Rows from block 5 of a small image colorization model, named by matrix and row number. Rows with one number belong to one channel. Each number is 128 + 32 x the weight over its row's rms, rounded and kept within 0 to 255. All counts start at 0. Numbers have three digits each.
After each channel's rows are labels from the 100 images, of 14976, where the channel reaches its highest value: "responds to" is what is common among them. Only what is clearly more common there than usual is listed. The data: abstract colour fields from 500 small random pattern networks. In brackets: how many of the 100.
# convs0: first 3x3 conv (model.mid.1.convs.0.weight, 256x256x3x3, each kernel summed), inputs 0-63
# convs1: second 3x3 conv (model.mid.1.convs.1.weight, 256x256x3x3, transposed, each kernel summed), outputs 0-63

convs0.10:099148186117172111170111151156099160132103147116099182107089135052115197116115096152124154153129146094129162126103091137125136057089071156079084151175122128120104166169085129163119130099160132
convs1.10:157132089089106145087097125115138127132075065201148154127144113121178149140154102120123121084146152132117106103139105165134150119160125128139155073170125071123112149124177126211142088064118083
responds to: bright (39); mostly red (36)

convs0.149:160130148137088167098082132072156168127167117146101087114115105166093139104139104114144123135110156114076128124105175104071140156109104071102094098165127131089144098123146108139077129094136148
convs1.149:116098166082082199194098117133125125099135149065161106127140144105118130187119137162124200119152127130138137140104087139180135150099104134101160143130090150157098095114092119107203135139131159
responds to: fine detail (50); dark (28)

convs0.99:112151121132128121072127117172178193117113119096092135108144139166149148137103133120177094127102117092163147083121060129133114168095128138136178121106085090133149189113147098145125197096091108
convs1.99:135095130075149071143118197120137123091130152142121189097093137125091129118144115115071131027187107168065125113156057091138105093129118142114087171078122092095103110145122193146137127153110149
responds to: smooth (32)

convs0.153:162206147063053141191095114217171167123110104080138107148145148069139169123120113119045116099106113167069117119130143187101100142179146080116194157060092121110120143163115132142129089121153141
convs1.153:101104080169158110142105096089160103110191108092126137125169106170104150076115159058071147136121126150177111136148094179162087155113053149082113154101152137141152125169151130118098150144098136
responds to: mostly blue (46); smooth (27)

convs0.93:118158082139125105123134092123149099123128198095119092109078132095138127169127138101129130151145118150071153080199142124187073157174119129054068118084111136143126150102132163122151204136171125
convs1.93:156165091163104142116182149114083208154108146132124084150124139123115127114103119108133033148188108146142123103097114108152154110090159087162099069106062163124165114124122162173155107166152145
responds to: smooth (44); mostly blue (41)

convs0.143:127116175163133155135148091091124160177107147119115105181176210126088103175127136164153132087142127098141128190143161120165140124076131134079102077088136135146097124135125050172170116134154103
convs1.143:159164111105107147153110179121158128096118078113088143107149140168142114188176091104169121068122094156156119201141185157106109114127154101142118157115115081136129103106167142116084128187180174
responds to: mostly blue (32)

convs0.163:127160113158140111143132125098120125134079181095107050138103139073152189101123151109103115120068124138091166108139157160129106085138126136086058138159119106127098130103109131139105155121109142
convs1.163:126129174100104116106077129111144096127178143106144084161117115123159067120111126178094089136175190119190128187151151162170127167122125102141140174104108146123175086148077175150112087181155160
responds to: smooth (52); mostly blue (31)

convs0.120:149116124070088140096118126061156099089118111087157217136104104114120095119098124130115109116142164139098072099204119153173121126105115138133152078108180130147100082108094100129091125109092123
convs1.120:124120135093110187133144200176141107117046102081064129103113080145139161134137138154141099111144151136109149121173117141155183121132146167187124126110109156042138128113142114128135127131145071
responds to: fine detail (47)

convs0.44:127130080125137080160156150099160123228134148156137094087175135107111080153057161136132074154144142101083113137088145079153175158127097146147136096122210140131144111130129102107147134060118111
convs1.44:150113119137147151117133164133150173119103077164141120151167158149164144106083132178224099115146105143141100140175146125115192102082175162156138041137116117141080118141107130118129068144147129
responds to: dark (28)

convs0.181:146124114182186091175102158097098122161164132098145132083124101140068202086061121099144107137045110143105128196215177074146205170115127114121059138157112075097160165141085160116103106128170098
convs1.181:119141049132136169037094131109111141162082152111107156150146133136112102096108139176164137111110172190164080124094147123168124197158163052152129107086141182100125105140097105125119125155116148
responds to: fine detail (71)

convs0.75:153123160110115114162141165147048095091158066126144183116098168125142151162111095116149121120136165134150160150172041082099178141095107089121151175161098144102126134152126156142142191159160086
convs1.75:099136134126123127063104185138085102173117118168198161154127078118134094130114121159171133141113189129188102092147141126142071129152114099160118089156166109152113088152117105117121122165092115
responds to: bright (31)

convs0.65:120129169134133093089073100210061186171138199131154182126108148121159109107032114187161148088174166182171127112098050120138148125148146151074148101158092164185140135092040125134139121169057162
convs1.65:123106126139124034164136137167075170084175147184151102171140134119092113087134080129180098067150152167153177113138112119114163099097077094073112092155120081176126126098110114149154117142133160
responds to: mostly blue (31)

convs0.192:085077132114127078145143045156144113086142195153140141141125115165111127063171130136148140083123160169119129167137127128135163099086144145138176142089121086075140106116107065102141150085105125
convs1.192:149149125207139118063112119124195164152103116098094170122128157210094204179131125159118127171115076071081133114100130088138133074160163103066142111112088182095142115138126149128129159104075139
responds to: smooth (35); mostly red (30)

convs0.239:129107152105047191088096152194115079135149100154111151057143043128155082146125136107125147122119107136119138159123066088083154111114150104149132114121123110142114148080142085098154132104073087
convs1.239:119129158149100068161138138142127120124045035090150145118138137154125145168126145119118139132143143132082124130131127100126124097139172091131049140176148168181090112134085131137082111055181137
responds to: dark (31)

convs0.178:144114092127187153117132121077098117170080171119123146123184122171120078114128111102038095104122169087173083146126103160053104140084076125123135165097123106162139103115090164179202136191159108
convs1.178:111109118145172167140133105118123097095098165136144167139077073087108176145102123183124150130155143169132133150133149117104173186107126141154097153168156129134102174161169105117115089115155120
responds to: dark (27)

convs0.220:164066146073110107162118130174164146143095133130173133157126101106104113177135133121123153098113126130083150141156122142122111141129171135111150160170095159128091160122123121098109223139085143
convs1.220:095129099191128109095102132202115155104097023105135053115139177133121145160142140094146136041121106095107127122201163057098154121129164149062131154130134156128059113120110142129139130084115158
responds to: mostly blue (35)

convs0.91:128156160135093128127155119181145123148141136102149106087098062212131150148202070089155103139089124165112110177069070197103137169096145118102114178140103141086089132177115125148140222078148126
convs1.91:149151161088149097148156108069158119170139132129098121135100132126108141129125154073100144135144141148124208122115138152139145076210165086165109138089115170116191152168113176066152121185131115
responds to: smooth (37); mostly blue (37); bright (31)